Weights of a small CTC audio transcriber: 6200 steps.
Rows from block 3, named by matrix and row number. Rows with one number belong to one attention dimension. Each number is 500 + 25 x the weight over its row's rms, rounded and kept within 0 to 999. All counts start at 0. Numbers have three digits each. After the name is the row's rms in percent of the matrix's.
# q: attention query (model.blocks.3.attn.q.weight, 96x128), inputs 0-127
# k: attention key (model.blocks.3.attn.k.weight, 96x128), inputs 0-127
q.17 094:531494501479472517477529524463467525484451437520535510515493475552514552505499437532490519508511506540511505477494502495489528498466460493487487496545535496498482527515484537506534507566495498524546509540519544489474493512481497446480508508478483505537517467531525528499518497505488482511477496506495481534518535517514542507490487502484507499483494491525481531513498529526474508560498
k.17 089:559495477494503543491479505516507542507524489531501511499490507468471487472511515494499460474509453509482505459528537477492448479544525478525517504474477523496520503479478511461496502504510506487510476523482480517490467442556528472506479486483521550496506502545462501468515495504510544491532470541470505484495476461531489471504486498570524523502470503509507452467467510494524499470490
q.18 092:509465490574485540496491479464479466524547463537523523494460489501535481499504499497516457505508470526515500506514526438487519473515500509508487473534529514495534482551497498511509480485512505509555488518477497570506531467516484506478514510524497494586496455492485505493496480493511530499533478531527510508527497500511509487454472495534484530502478507482484485501517512453519495507472
k.18 097:520496470496499545511471491499494510507536524482535543481561484457485539549496545509528450514504514496473520508501545491485501534536478487533483532486475507474509509492548542501512483509509525487488491513475556501510534521490491486497448459516481502465509493510510533495522478483533508521483509499474498484490520506540488459463494484535477487473464468505536462529499453522484516546492
q.19 087:469476489494512482502479503531560482512529514521469454471495553529487496513501514489501549514528538473546535454470480510477497513530528491526525498480481505459495477484527502556510506548496510487479520493483523557500498529488492489502511535513492502513477495541519496514503466496465531482524510531486464501509482492504550523488555453479494487545518520490495471479526538465497513506458
k.19 090:481479493486520495511510547498498484531495477528492520520541482476453514544509548550550520492513495481509495483508486485509532505463503522498487471502504454498511522487487460521541497486476496531535537483489507470490507489557520459490494494514442538510504499489491566480478514504568473542529522498474526477537501498515479453506556474545477482515495504505512501506510506494535505500489
q.20 085:470554452515455528531524518514489490478515513443515534507510513481504496485500477456489525506504475536499508493532476505464472503491481479516485512502513481525438483513482500538439465487506521499489519504491508518505495510475491477533483496516458456499471482468517540525470525503482512473502424483473517522493499516499507483455522523526508487480441452473510511528521496521546489487496
k.20 081:497507510504524482493482467495488511475490487485494463465564484508504529540477525490508494524514494542520544556513532494506495540506511482472463479503453516473542489521460497498488478514527511459512499570474501490547529509489527503500520539532508458527535527533509531463440534478491489528504550508474496513497509457487512489502475491450503501485498491503511475525503544512509524519492
q.21 099:515464508492526499498451499505499533532526526502515503478464505483474501494518495503507473459518462462526483540518472526507530545492528539501517467491484537512505493491482453486463494465505526492531529520462488522456530496489499505484540526539480501504495500511497478506482446484485513501456506490499505464483541477457462480503444503536476552493497460506502454516537522507494539481544
k.21 096:469490524475493512530551528476531520496521510482485513489481512464492562503527536479520502487471529508477480506479478505494540466513481474493539453501519514530520475502533537493548534501478435514496494502540474474505487533503504559537511502467518508477473482491538511495494495500500551464501518509467449481516512483506494521470547467477502448484514509495524510478516479514469485521537
q.22 089:518437499530478485510442519480467475497474522521504511489497515516453511470510520482486512451545501458517453517462524537530502531509556497500499498479484506487526482464455502478497502484512488493499503478481450533523519540513469484479543470476506517504478552519456515520516474459504472485469489470524457530487480483465527513551506476521492489500493516530493521479496499491507471509523
k.22 095:477501527487492465502529534508483481521477509512515511529468517489482454518507516539515556525472523539486529460450486504546486512514461493484497505479538505505521505518552485506548504495489457522522479480469468521499486506450470497512516491508530512468507496516584534516512532512481511470489531499508550531509491528522538480475480504517499526503541490474518520523455471525494487507485
q.23 089:483492520529488485463502510483479532491520505487520482499475509525474549488503517480521498515515512532526467536518457502496531470495465527454500498464507498473492550503499524505531551468529481509515475502522509493488506513480532545507519490467499537502508481440499548483514496504482532520500490478451537541525471426510466506483511503540481499469445470493487547538519522480493493514505
k.23 093:485480456495490534552478504546497472497536529489468520506463497503484515513499553490528469464525495553541485477540534489488513498513527473489481515483559545547514504474497500450470515522479523500505537488497492504512501523505479518472466558476492513480464512497483548465489489515461499489490506480493500507502475505518492475498482459535460512514509465458487504541469479509525509523531
q.24 094:473575492437508494487491532505529512522547541527486532488451482484520505547498478541550517497500488472525527523483531478514522520540521495458505497478481489472479488483505506526502480500526473463502485492528528500466520514521513502542518470534445480493539517504537496508480527526505461487495506500517495496527522506519459492512525516519514517474532496465492446501507533491461518495526
k.24 104:504496486484486474542496496482517522477489472450455485493500530487467521464500496457455489437509502487491475519498474474488486511464503518542485536501530500528515524515512531450503538492490508458484500462523514505481499514480500488523536475487467516463465486500505480500501458498485512504542493492509530535538520470509485475487503450516495448444496470462519554497529470491496474459531
q.25 090:522480517507508477510509537503497490478476503515515514469516502503493539477495543498456503474479497493503480489465490495474519436496451471503434482491504485493503476496476526487523469480543462488534480487457514500528498526508485466500485519490524486478524491497509557461538531512473492504478526533497531541449519456507455508557526465478511508497511504511505512479470499529475457554519
k.25 085:458521511470467485513480525521486449528513491509479501526452556485531516515503506508555510485488473520521509527521471506483484560512523521500534467461531495538509499493503475538498484490488544476504507513465478493528489525465489535476541531459484498480508539495505500493490488538497468530467501487505539492493489492508550512491503514545450532528497502492493559500481467506504470494547
q.26 097:479516516481502499529491496509488574455503493492509527510435493493519495553465471533477518491510482487525516496515503501495500531475478504464522493483508519504535541533496474529501490484486486445535533509546514509496505545509464519484521499569507493508532515502504502481483524487460457488446526488508508530491535564464527464490457498520484523501511493487489497507483487489494505469550
k.26 084:540503545473485495480504489479489493469495490481517495458553510502430495484478526487494511510457508509495495497502488484503525511508488481500531511464468466523452462547492513463474470518487466501449505488499482499473514491495420510514539507463477510492538480496496481472520495476491543504513477484463493511460456439470510526506523464504523473516533480499477533485486500519490462484489
q.27 090:476514495474488543511516508485527516475513494427523486499501498499462523470512451471460480484526502491487505450522524509512481537458479500539512502503511502488495486535516551520478487508494458519513492535485538508492459498519487456486499516523500466494511492469517501466492502490496533473482562490554483497506553485429516470487501472528473508494497459502499482513467494554517472520511
k.27 090:536470493525502500533500491497513532535492537494546543501493533491510518532527509498506489526515485559473465461538543456507533510519539477525476493533478479505507470467475487502525563524505479484513504509502490504519499479512514520477454491521521488527477493558520504491537554496519554525470514494502505480509492483543498523484508504495514555487461498534489493484492511522515537493446
q.28 097:487543516494492460524511483515524461488506494502511548489496535516521542477498471478515502505464483497472492451494498485512487518504463467486485459501508535477517516458498478514486575493516484491499508495492537515513513502533529481529475464531476466433505496540519520491493490519495443481485545479488473541449535494474545526531519500523481492471476473486506504478505473502481480533535
k.28 088:514504507504510484524517500539493520484552504487479521499477476475494476489494567526472477479514492500573496514474487512511506517510480493485518506450491503500521512523522526504519466494471499480505498482466472505523503477463474475513540544492529522543516509466495516545529467503530511496503514524494484501508545533573452518462504519515491533548459514522470523460486501514483472528545
q.29 095:502487506566493533516536478501518483470496527550445516463548509509501458510496496511474519505515463484498452492504526509503493530489501448507474481480489522511499490475432473486482511480475522522486497554535452490503496517521511514490471497499504484448518484479451526506502491502488483497531481505481486556474517520501537495484529469468459509514505554466533532505488505504493495473464
k.29 094:493518535475507446525455519475475500516460501546468510526472553492515499510469521510475500522492527497504490469511447555517466513470480527449520498519507475484526461486528505522508476492490463495494486513488493496492516498455464500489513501481484519472498466506515527517482526534529447490488447471467503460476495527464450462447505486483529498527491512530530496493510505494529511499473
q.30 103:501466472543508494529495511524520540482461510484473447467478495460521533510479467484477501502505458547467500516453510451495467504524498526505511537495514503494483487500530517508510522507515488533514475453519516531535506470520516518519511503478461517485500468506489515487525483499457520505490470481484483490549493496504454534531528562494497506528490491496487477454502445477481443461491
k.30 099:509541432537532522497563478520518496527460500468541500445513468540507511477537489524557484447537507548486520526513530472513497493558515486462490476491522497485503526473491502477480502530484475472503501492505538497496512520478501457524501460516505528531487511499529464495493490506508519451544499484521540497499515501518487497518482485489465503473532489489532491490473501497482535511495
q.31 107:495523503457493516519431522508538451506517485489516497507499515478500482510510542500480504543471500474478509514508526507476504538467501475491479507516535534502526495527451483489503510480488457508517514530505483524459478569529503504483504521492512503521487492484456441525505471549510503539527510543531497479511528522507570487527503483465536511519533512521455465519520491472497483511483
k.31 101:490487549507482483498485557480475512526522514516542494548506543499478493519483529490519524523452487453492520517497500499490482483477502485467532484489453531500516467518473487515532461447485496548486476521513485537502548495525467477545480496478530465453480478525472511487489531536476504500486517488459542480508484484472521490499498492493485466510486529465527517488512476499488473466444
q.32 095:528494523524497481516476491482556479530520486532518533518522525524460481454494518465490485457490525493536481482513476519516500536523499471460492489499472473455451496474510519475481505484486506486481478506483462475535524507488551508508493487464506547507487554460477514531489479548490480481547495501487503532491469516484515497487460509495466487484481505506457513458464486485430514498508
k.32 092:522485517476472486532517493491511501446503508518477521546515497454503511493505514544505535564500485465517517445508587478505484458499474506522482567530525511518550544512480531517474497507535506497494492490477472533493481493485511508508497521528525470501534461490511525501499500502480482509470481514518469501471476496495515516507502482517524448520495516478439547511519478489499511520490
q.33 098:464499467480521530521509509509484471523515508486560503498533491518521446531518479506504502472447518521505473509529513446517496471470514483488450526522520529542507519506516514518472493520515481527491480519519533532497524516453520463481473516511481492506462506459508498515493463513531482498489466492527548520510518454517569508480523511498519509472471472493512516521525529520528560512476
k.33 091:517476513538479537537455462538468524494529509514485492476524455488493498487510506462520491471520517521529478498495517531516487477500477480526533462524457520490515474516462490509510459525483496522505537532523545490540517487535519475516484465520505498484553482508501509481514461489550492520470518544530515504525500515491510457489493475504497521494407470473507469498504477493493525527517
q.34 097:451491470505517483477537500432490483497463485498504512493497456473511520512549490473507490470519489494501475484469510505510493473487497527513524538521488496525522467460547460561501452504525479512536527491497505538464584503496502477516490488495511500519497485479540476476482503497504503506511452481469502500511516512499496512538554489474481481501529539485501504481467518477447526544501
k.34 085:482517508531497473534477462498560494535478475512461520508502525528513509477509486512515469481532498454536539513492485535509480527501496479506515483476504501489481485523483460509467481452516492455486485480499562513453526470533515498463495477519532484490503494523469481488513487534553510430472557498508504508521475473513520493549490511530467486500468509483516516520466479470467484498510
q.35 107:490484522499500479505503485490500487524453505512501523483557553512496515486516507465503537524495487517491503459448466513494475512518507504522498487482529487537512533457472488500532531512524557476480503469462517489485501484538496477511513476503490507484463491558524499509461477479483499481500543487480493498480486499447543539510544494482464514506461459524506562511561463510520488498514
k.35 093:509482492525522487503541484512523481471495546533508492496479474509476502514541491558558509495463494517543499515467445524509475497539482507484460507493480524490479525498542480533503533448471492526501493530468469486493523526463527452479526511485486493511516529505493494510526544464509478566512469498502498513513498515552474470512521499496521492526520544475458516504484482521494480516539
q.36 097:508470507500494494494470485469508477495546569515493478502494503484533479466511502506535502518500531509477492489495534483509484486484532466496468523475463552453525489527506518516458513470501520490521515519438494504524495462485492495500488472508491497523484490467435506503444504490498484501520501501541491489520514527481546486526508456540489477453509531523507495449551534464515485523453
k.36 082:523499505527500503470479488505479515510505542518491542516534494467471508485518513545511472520488470511507543483470518490529516563484430513499518515512539453512480530481542543484518502495503450481490478500535498468497533520536476519495505499512509513447508476526525515523491496495489453516485520472533550526472489515481510478483517476524486494487533460486553463491497509532452473506493
q.37 079:473537534494545517525456550528524533484505498510538523532475508498460532490518508517495504492474472476499515501482512525551508525523512508493485469464516471496486502500501492496514463520544496437503515493496521523473525517528488566506559475527533462506525474506497491483468531547503463501481504524539503521459512486476468536503526472492490516523510472482480458495516471517517475496535
k.37 088:465495485491486474487497502485487450468493511470483497515463563496482468487481502485469524466508489488494493489453463516465513506531520505540507465493492532536518490498514488504536525516500542478515492465512454503440511519465505537516518488456478516442488494439483505505512470480503500491543479492486545537509503509476519456490510509485497486493514445468499562512514478544488485510507
q.38 088:481515492509540496498529502507471518479492493512460506524507477519519516504490536488510499511477528502471496531512456514464471475473480546476516558491482522505475480465526501471493493512519471523493462485584481477503493507496491554511545522448515555522509486492474547499515469492526501538501457519471505476514473466511491490498497547497519488543516504507473521516500455495518496439476
k.38 084:498504519539523476482483508524478457476504491527504424508477521532516477513467484506430490463477500501496520536500470485499486472501564506451523469497473498517537490515481493471505498510478485534506516526474497542444483505514456480517448537489510499502485505455505474517482492511460474500485485489526456482532525543479486533489494518481533505497504530477510509499458497497496492547471
q.39 080:526500482501500542481485479471506502490482475531485466525535492494509497521476509488502525520518468550498509533508499477476491485444527507488477536515526534461480441518536480500523500520486480475504515475529515522538486509475523495453509527528446527488485469515478504528550509515471518509482469515486491502515512471504498544492512514508484510431484540500551488520544540501509467497437
k.39 082:461509486539453492540480479533462509548448459506527492507519476535510513481470497539508520509515500503478519538502460488543483501485524469479526464522565486468483453478480537470511517522483492510459477487501483467556506479557473516525499504512480494508483512480504466489492476498504481497516512513507484510512489467450505523498510506519501517476515515463538468514479505516530502442508
q.40 086:522532489516457522479536457496482470488511439529532506533483457512500494474475501501503515469503504513443509475479481517492498518445488478468505522505483468495506512530487549445570529536513473537511501481486511475521515499528499508507542527480452476527529504482462474504467505541512528539481471518469524492496475502493497502458510488529506505509495483511463507522458492523534485508489
k.40 076:478488479486507503497471492569474463519510493525488488542518493494479503520468541530515502495517500460491525481494506483491521484507510497526492482471487513483480483484464503516463490547543502475525499485507514524464537507493477484499469508472559476505514509547521532516513521458469531466522457495530463467487539567497498535482509486492539549496520468513513468508514525530561516504492
q.41 090:499514503478496507434488474472523514509447498561484520535482474469461515481509498550514513513475508533448512503495520519521504550476495485498493476499496516479488534520493533441533527532482474498498549492477470543473525516533502547507519498460509482524498478495519476541485480518508498531502531511491455516513514521472491502534447524493507508493557492495468496536500491487491487476469
k.41 099:523513516522491479510517505492494527513489509474474476515492542527480443491489523461486498492472497448479552497476503495459512480470517493478544512468491528503483518488489540489517516476455503526513474486533463489489507466501485483538500488524499567514514479490450510518516490520460474480508435465445505472501474518449463512508496507497497496534566502469497509472506507506480486542509
q.42 095:536524529537516510495528494486498534477509488556512450482474538527500513484456516477486518503498516493563508491481451501498499538529543517468502504510480532493521490512522479503508482508513501533465468507502529484515520517516536468475544524502529512466511511475513482471463483549491504474500479530507535499505476535489573537502540530500431501497481485535470525479499516490494499516510
k.42 089:456458487468525504525484512512552507461487485560474535495484522470486504514524517508503498522479483526492537489499509537498476492528480522505466452486498492514527487476460526474485458509514492482483473450492464543459494524507462513486473488460509507505550480520465508478522516453521503469534483521520536474521462478494510487492470488461491449494473517514497524541496481504541468487501
q.43 088:489452494495523487484493551519515484508445499519532507497475502537470518484499486527471508473505547518489518481510497462513538516533523455496501482505500558547532538485450488518554505520521480492530509543476523482515515495507480506492522488465486518492488534516548531516520492478457513521464490496539463523461512515494562536496460480521504508488479504465518528516502499508476503477464
k.43 088:530455505488508549473488467465459521490501520529510508524500511492469479505418451484533468504494470537521497464514492531488488495519451506499512499491472478516474521504516481502534498494469529489537493490466520476517479496484473539511523522532474546507521489550481523457477543459513529510516552505470517490509483507531487466481533469538504500492517475503528491476512472485518509529521
q.44 096:478495463498505494474502515509513453550485486477497476483496476500495555516518486515564471472503526531473511511460509489503539492534510561533493512489482511479474515466462494488474524523484543536492499503445510508507496498492498482455500509481527499476472505567483488517505479491502474515508481438494451500495477431507519517520473516548499489492509459455484506517474518499491503519481
k.44 098:501496487557523497522513502535527571515506513463472517520532499493479479483498545470503472467545475537483519490481528501464494508523512436484518483524499501513506547539517512529526536508469493512523526501489475482509482503504538509523503513513516506535491501541507538495468471537474545507506516502521497487537538539528484502495487547492474544506526468526521476476470498473463488506542
q.45 089:467475512523488499524512512502528444496496562525482508493463519514496556537474522508519515471549481514524540489516483464487499511507501535479499452509510503521503467483524531539515488478505477504488516494453464505498512469548477486514583506482516447487502474493513487474504463470483474475524503503478482527515517493460524490464494482464458520473498523493527521486524541474485506511512
k.45 104:484465515503510475514491469483513477495456493512454515493520501477463536510490543512498504495528518472500466508503440490535545514511482480486500535470517476461468510506501510505518538471466452486519484527494473499492474490505460469496474499498423576499497474461484485481509508509482483481513509514495490523500498439479454496477558465528501516529492514475528512498453484502505475511492
q.46 099:487474538484526522495493526535535533480472538481514472491505481471492460503456546505496509502512518480481494486488537499514480476540527434553498497487458528507487498529473542492517494454476550475445484504466536470485492491494493504519474487506550510456504543489548479462459491499484503474498524489544519480503473527486491513498490503495490498467512491460516493464481506512483461512525
k.46 088:503478483479461467505515448471504519504450498473511506517555540474491498496505451453510522507475493507518481499523540483524497510504476509500490485522526482476517537529526476512477466492467486462465512472511510484546546493506521536480547448519469509546502513561501497499516497472494491514497507459497509520457477459467516502505485503467456482501510475532456536514540507481473501507505
q.47 087:522503512540507499484505480455478467514527471516501501492520510540502506524482490478486510486505499499469516523464474502473504498509557483509480536513553519487544454471438502506537524501465495491498487510486467467546511508551501503506492461500425501483549476511484511513534498511510535486467484548496545503500472482512527501544520476474483506525471498490514500511488483463537529532540
k.47 089:467518491548533531497483507526484529524488526525509523526499499433487529505472515542550474491473524499508484525489484504539544501472471498502501547469502490533525504498489510523469469499492479510451447477487519493539495508483500475548525514506508509481475497477511557516497504477566521472509527521463490503522508536523534476488500532560521479482453490474514490506470505494509508497515
q.48 106:521538488527468462481506525483503481481477513501497517486519453520510462510522534500496570446478531498516498517488515486491462526550491542512491479509520496527450497522504445513535489509526528501540526522523522437512490476470493474499491519497499511466513500523501525542446513482504537494516499493513559535491493514553482502514515518466485535516523473481538504483499509507468518521506
k.48 112:506503480524512484520499505530518528495487514512469514523518473516480488459518530546529495489483460553518488522535492480501483503487528433514466513495545521509464478490456513492559501520524489475475510523483523494476441537494536536462483484532500484502493539479477488504481495510499514492519469546502528487553490537496510502494526473519509497468462552511500512485490489525562531479520
q.49 116:485463472456497493509472500481488509519491536514483491458498501503512518480493503526492487485494483493518535488499469482537492469490532475537468501485503479515515510467497499495512470450482502493510483512499474482490513529509516484493530514499509496544525484556472542533485529515458479514488489543492541537447476574488493479521519423544498512519506471458489530489518473525530451529522
k.49 112:521474510514494510458545504507512481448510481497511509498449498504507442508519519542529493493508476519488505490496511489470480485503532501525513497470486493473503513503451508511514473498543489483473483501497515441453508550498514495485513531488469486542500512526546518536464528540506509463499493474455497510504530563479493453503517485484509526538483492496459574491473477492496537476518
q.50 095:499502478526524493468495496523540540524478571455453533475539511489510510491544529493520491465475538520508480479490539504491502480505495514496509457459501510534458480514481487531496533491504526536520532528499505462527514492496532490440521548507462502523514471480507488497473529517497537486476526533506491476542526502481498498484500486461524480509515537461461543477519520520483483503479
k.50 110:485475487530509482502458554528452488500478464525513542514512492507466496496519556508518553497466485502517530467519512478508515519471524488483491471503495497456464456486456503515473483568465506503508524495512522491516496502499468508479519491586496531515511549496461460524510510517495522515493458483460515458511493523489500518488495516480489485511526530486502503511503454477499460478499
q.51 104:486535455538485489498565531472454520501477522484545490463483538529478516482501527495492501486507470495477536486508526512521479479527469541502521528507547497497495550525497527479497504529470501478513490480520522527496495528516516524479476469515515549501474455499528489527541493476466509515515525474499520461485457495500491563512485478536503491518480523535489510507458479479454522525470
k.51 112:514471469507480519514539474544511519486555507488488567481506466521487541495538469471501477486528505511518481497506515511511525515515495493487441491470483531531513535466493515463510494520480525476517479475519514494539478493462490493492465527548511523521470477499428496508522486449525564508474510490515490484503463530521496485511501484499498506481460503510510512537463520515494508556485
q.52 123:505524483488495464502498511492506497500480512500485523483505528515464489460506505523542495497500518514504451497522511481492507492484518492451475522526501505507505490530458471472496518537479466484500483479519533506476506479541486481421496504443469507482483510433506527499554495468515555507504488499530547490534495448510555523476471492495493495472488506453538476488483516480478517494560
k.52 115:510529489509471518498499529483445554514501477514464480487552516488517509522460459496494546514525542498510480436508501459499541512456513498515450513505507522501481500491472499490483550464479489496527555506494474530489469537512499453503512467515516491484504521471459517477493494518514517465478499508504521489518525493487494474475535481509525524486452551505492522494516513519501553523541
q.53 096:488498486481490456546533472477478546529519505488533484497498511508470533473522462538512523481492497490508499493558511494492481474536512536506562456520512504507483512505479527482521508526513454505492503491478536485480521481499558500491498482466536477485532485464531551504526520474482503533498504479501462524466487511466568496492495457513437490505484506462505505491477528500500529531495
k.53 107:500503489502493489500499541520557492504542508524502566498542552490482478470495516472518511499497530473493511497457542509520504526498500543473479508523454493548536507485538547503532516469493499528491477479519481467499501454537499494461524509490506506489503464488482505469503483490457535516512503488533487437511484534497483461510515500509506477510488524493424501489473475507521508509447
q.54 094:531485537466476517504517514493516499469471526521526490532526494518498492519539498490490486526501530507513476491554470499473502508500494493462487482492484522537491506507485488513564524491461500520548486547488487519497434495514517489439479514494479471478469526500514425510474500554529515509501485459472496478492499482499459518491508531475497491482457547505487504528551537513477519483469
k.54 104:498482493509490497483475527471495512494492495509508492524521521530500494499526477502439532520426503411507507517502483489525487468497495482478491534503515535496503489492480512488489512509487510520520512495503491529481506469515480469522482499510539563509488457471462479495523458466515447465519480474466518509484499469480507506457466481522538469501539476478483472537524484562502535468508
q.55 109:488507461541502503512551483495453466528480505489494516506503482515516496489495531461516494497521505501486444499483511516498482484476454512450519489502520467518514490485455520495506531539533518503512456503515506448493480502474536487513521504488524526475477513497508510496516484478455492494480556485564485465479496507498530537553531544554451520481492483506553512503499503509498523526454
k.55 114:510441502509475508513501500535535449494494529494495501469530477497506501465477506510536479519533472502508514483533542482506464522466528497463451499477534557441498503472484529517455511509510549488485497487460478514553463539458541510511497484530482533510532534483525493453505512506506521499493459515503512478511507510512505501485486540495491506491490476540518490466511524449510519534507
q.56 099:484501512522528466476530511484554545488488487527510517490496519488494484495492481501550559533487519487509469520484513521534504519479458451474540483470537455510524473470458481445490526512499533469520480519507509497466493446487533486464505521518478494493456501497487496526459488481490511501525508501512508521537509529532517461506484531446476496455502521444508494495501460514489505498496
k.56 111:490491508531488477530465517483527470474480541485492480534445518484503462498493496476452542501474525444513541470540523496461453543472468482502508518505497532465509505523507534498511491489488521515521495440488507505483518488522453515521510469503524485462561545477494503508478486527478507510502517508473457509441478510505546525503493488459515474494521495475495499485493478471528517511498
q.57 102:453483508471526508526506456503479490468501508467511499432506508508505539493502498479459507481528485452494503491480496514510512503533556532508502501528516510456502469444504490497469456541542490494438496496538516464514482513492517498546545501460486510489550500478516503504526528507481483470510515507523504495492495518500482502539551512500449499507488471487551525442513482524492502506507
k.57 109:534490507455506478516475496487541482492470526505523536456492489450515541455514526507507478508519517542471505471509505520529521500518458499515497517476492480491514509520549515549477497503497485466502462481468530484472460503507518530515524501511469516527522517516512519482511487554456488485483489485520482513476500539541512531544537494461474517491478546545501513450519497465523484537531
q.58 109:521465522453488508500457493532529477522520520495477519521494527470515462521513484506484517496517513474519532501550449515471521501491529498508483501470468519483525498526501449548456528513479496497462519536555461522471557516518482482511487533558528493508460519519486483482503479558524490513510505533498491537505516520501484509491532516482544504459519486501491497515507507517491517487560
k.58 127:500481541477462439486469482493481491517499516474520449524479521463498452529481505520495499524450468482480484489462472482493528477495496490521523491512537457484539479526508538516477470554486494511466503519492482498451549516504470529495505509471502531470460452497476492511512513541480470513510482492464506527451531492487536489485505520500517493507547510482503459477492503518479468478475
q.59 088:461510532522508481450485510470538480517524489506533492499465506499499493531489511484530460508515491522452473505497515464516476530432501513497554500506504497514469513548503485515469488479502534503440466509547517494540487513509458516515468505536479519486527493521500515459528456517510547525502437461531499460493528484512491484479481538497510471498489489509524525493489481485475506526533
k.59 090:508504484513476502530479513491511497520510519478468522422505517522517488555526495505502523506520537538527503457531517462493505483484548491471498505535519474576532486511462499519507496492511486470470538524485462522519477504474521500457513493503494549499484484497497525515556466534496537455456482493523512500497511511453496461524501494542498533496479520532494510476480519491471500496537
q.60 119:529497450470488567493492503484468554464521520553531487516482500490509523496570516506496495492500476508446513450511519477474537488514514551529507458480463512534470508537524497511507485545496478484498517521507490497525518488487506492499499477447500526472522507484508475505468484521481493505428488454491487523490504506494516516474527512479479489520496544496525490511515535509464472519526
k.60 117:459509494517501451507494512465466506516454483474536536516508512510481522505531502532471533532474515479503490491514512531481541531496534477505516500538469511497486474502496515486498463525503482487536494508420465480500496499493512491482531479488491491493524439463488477470477468505461449455505503487483482539481509485457524510525489490551522501498465487457473500502562495531511501480472
q.61 108:481537505492506520521511524486449543480506531493528533503507535513520572482545507509483507545463502550511492491515527520546517502500499517513524495489521534514472525501520530504485470530524481530492495487501527474575466469470481486513422506522533498476502491511533492477518487500470531497470495475511470481501512482491447518477505509507524502507486482526512539517498510441485518478495
k.61 113:520502456506537503488465490541511539522494486477515493520499525495465518487498490471506494508497558584522507479489551506525491501530549448465519458471494534508539525452494523505458482499492488479503509504486523465466491495452524497511522491549515510511516497500523491498527488463531513485527491507522483508484515539523482488536481470533499514471495502538554466506498474497456506517506
q.62 114:524523487552529495485549509541479548490541520465554488520531544515461516461495493464524509503481517495474481506493529447504519505479489510499499471488515459500479491480532511463490525523485484468509492452532490524549508500484534513482524487472499494481504484456514495485530495488499492478463556485522463494462519460505507480497501493559473497464493501547481493518481537485501470515515
k.62 105:522513489523521530528521501500550534493517516527517520483512523544528536466492520483501467524517512529447536479495543509501500484501483513480524509521457500478507517425520511483490539515523463506516535497492507521549496499532489472476546495504483488509499514514487505505511544484517493454490522454504467449494460534533520512481452545538504485485504463498515506463486496463505498526464
q.63 097:521512464503466461457503531528520544494525477480464456529465501512509493489492512534546504472479490498476496477512492476493506533519474550513486499499515422527463508493490523495484482486488504510547468505529515489431506492506505481508474483535514472514469492503466477465510477493494505503511489518498550539514495502493529529473537563435497514498494475525489512489477496517471535503518
k.63 108:448481515510521500452503508486476504487469452496495513476491518516514496550528479520539484441525473483503532545501502507508423471453509501525464479520487530532505469515454489484513518518508505535513510491502529528495508516509530495523520495471463487513509510516465524526497517513546505542505472514489524469508497504437535485500521493487558468455459482506486513480492499529498512484476
q.64 113:464506509484490478491503474473501530518506471542498492477500497491468496484486477536521534485493496557479504511494503486550513506443491510469533489508536506496481513452470508482515495490516512475481457510562542468459486459539518505490502521506486492518529439506519503469504526522478523514564515497506568500517477521523538495474501482502483463506491463464534510502508463468484522479524
k.64 112:524489517489500524467508479557479497486445492516519533510503482503521484513538515478529512484551549524528506492486520477487535489512512475513446488494511543476545525539496451538517500483473491499509537463533469495471520535544522516520497495532526488546498539489477519474536481507509530517547456506480503516488479521512480446543480524485494504489509553524493489494489508511519507524513
q.65 115:525514490510495518491452513547499522477525477481516472527507497507519470538502470452501462517482498503542496494544491509495502497492483532536454544505517519512520530531551508521489510503451521530517499520512495490480494496507508548505527490524555511519461512501524528493465484508498493496495490468514481513485514471471491508512497532476585478467477497537467469483503567489478536517462
k.65 106:495517522493516505492529451490494457525517494483498531490489529498538512528504513483484477469513487448507511537485487523481475528496526520455463501511480476504465496494502527467487509522542505523471510512510547520512517460531481511430469512455503505505518472510505496484523514544525486502508522538496509445530509468560507511470487453509465505527502461497554482525518510438492491511476
q.66 097:494511498501509503519566496489505445479504504468534513467533539484516541478524511472470519481517494466510511495464465482502489499516565490515498505478525518510517522555509488503491504498477513542461487473489469527556522476502523516470489447520539524462549507488513507498497540511506533497475549471480521499480480498505520506526547480521445511482526530533485513497512508493479459497481
k.66 113:532426478484471494501487527478536510483514518513494550498497495506488499510525488514502450538502506531509469474507498520517516491490475515527523466474479476474483538492487508502513468543491472478512480489478506440492466511498493496473552482496529498488453464513479479504531519494451507465479497424474530509478503541517506500508470517510433480492480515472452526520479500512518520534488
q.67 102:508475540468511523479525547476525498522496523568499545525494473498509514526538469499496478479453498489505469492504472479481507472523489510498453550500500490465478533480528513491498519511462486513527541502495511514519528527499510513457507493499446499502485519476526484484569488492493489493479497506491508507473506471502468507528513454490479494466503530571474488462517486480521564505535
k.67 101:457470487526478496515496510485492519486557476524496532488520496502481558477515506512468447476530531479503519489539531480532514484488457490472543486488540477555500545518487518476506477510488476526486475500488484518516507492538515474494513518495527502523435529509466502463511470502484465515492520531506492515477474446494516467495512476484523500521488472451493553544514499495479487455506
q.68 109:521517498489483447529468523494552468488492488498461513504538477484478465547522495491540523454524511499534473529529479519499483526513486456508482508510530500464499468522475468517521490460471533527537500557522507506455533519508507473483505528516501478506478494508490510513502515502502527502562463517521503511509502526503483455444515503477544537518498502465487439532488521518504499493488
k.68 110:501505494511489462485555497536501460487507541484491501534487494459529478544466507515470519513508477471501505519516464487523511513472453478462493503506469519494477488494496461495537530491507494545513525518522543532477509477526448468469456500491537502497500486494478495519493508560479569507503508529487521495538532507509543509472527480495527490507548532489467514498515533501509532450487
q.69 098:465537489481530525539549527475474460519509541477504539493502455491504533469475545471517510527530519484492538481459486520490528480465537478479506491505510502473528507495487473498518514486516525512472507474445546518525479500489465478507540511420486486481518527479486536498483515472520500488485492519470492504513481513495514482498469467541489509479512491476524521498554475460524490478532
k.69 093:509543466475506560490523503499498487479483510494484487514539535491510557507419520542492458506528564530474477474516499497497522469514492499523474478491485472505465500466518513541513517503536517494511481489483520515520514572465507475535511476462513499504536560495520525488506493476511514484514517480497491520506475523528514546461512525508506512523495515533514511492479482535479479504535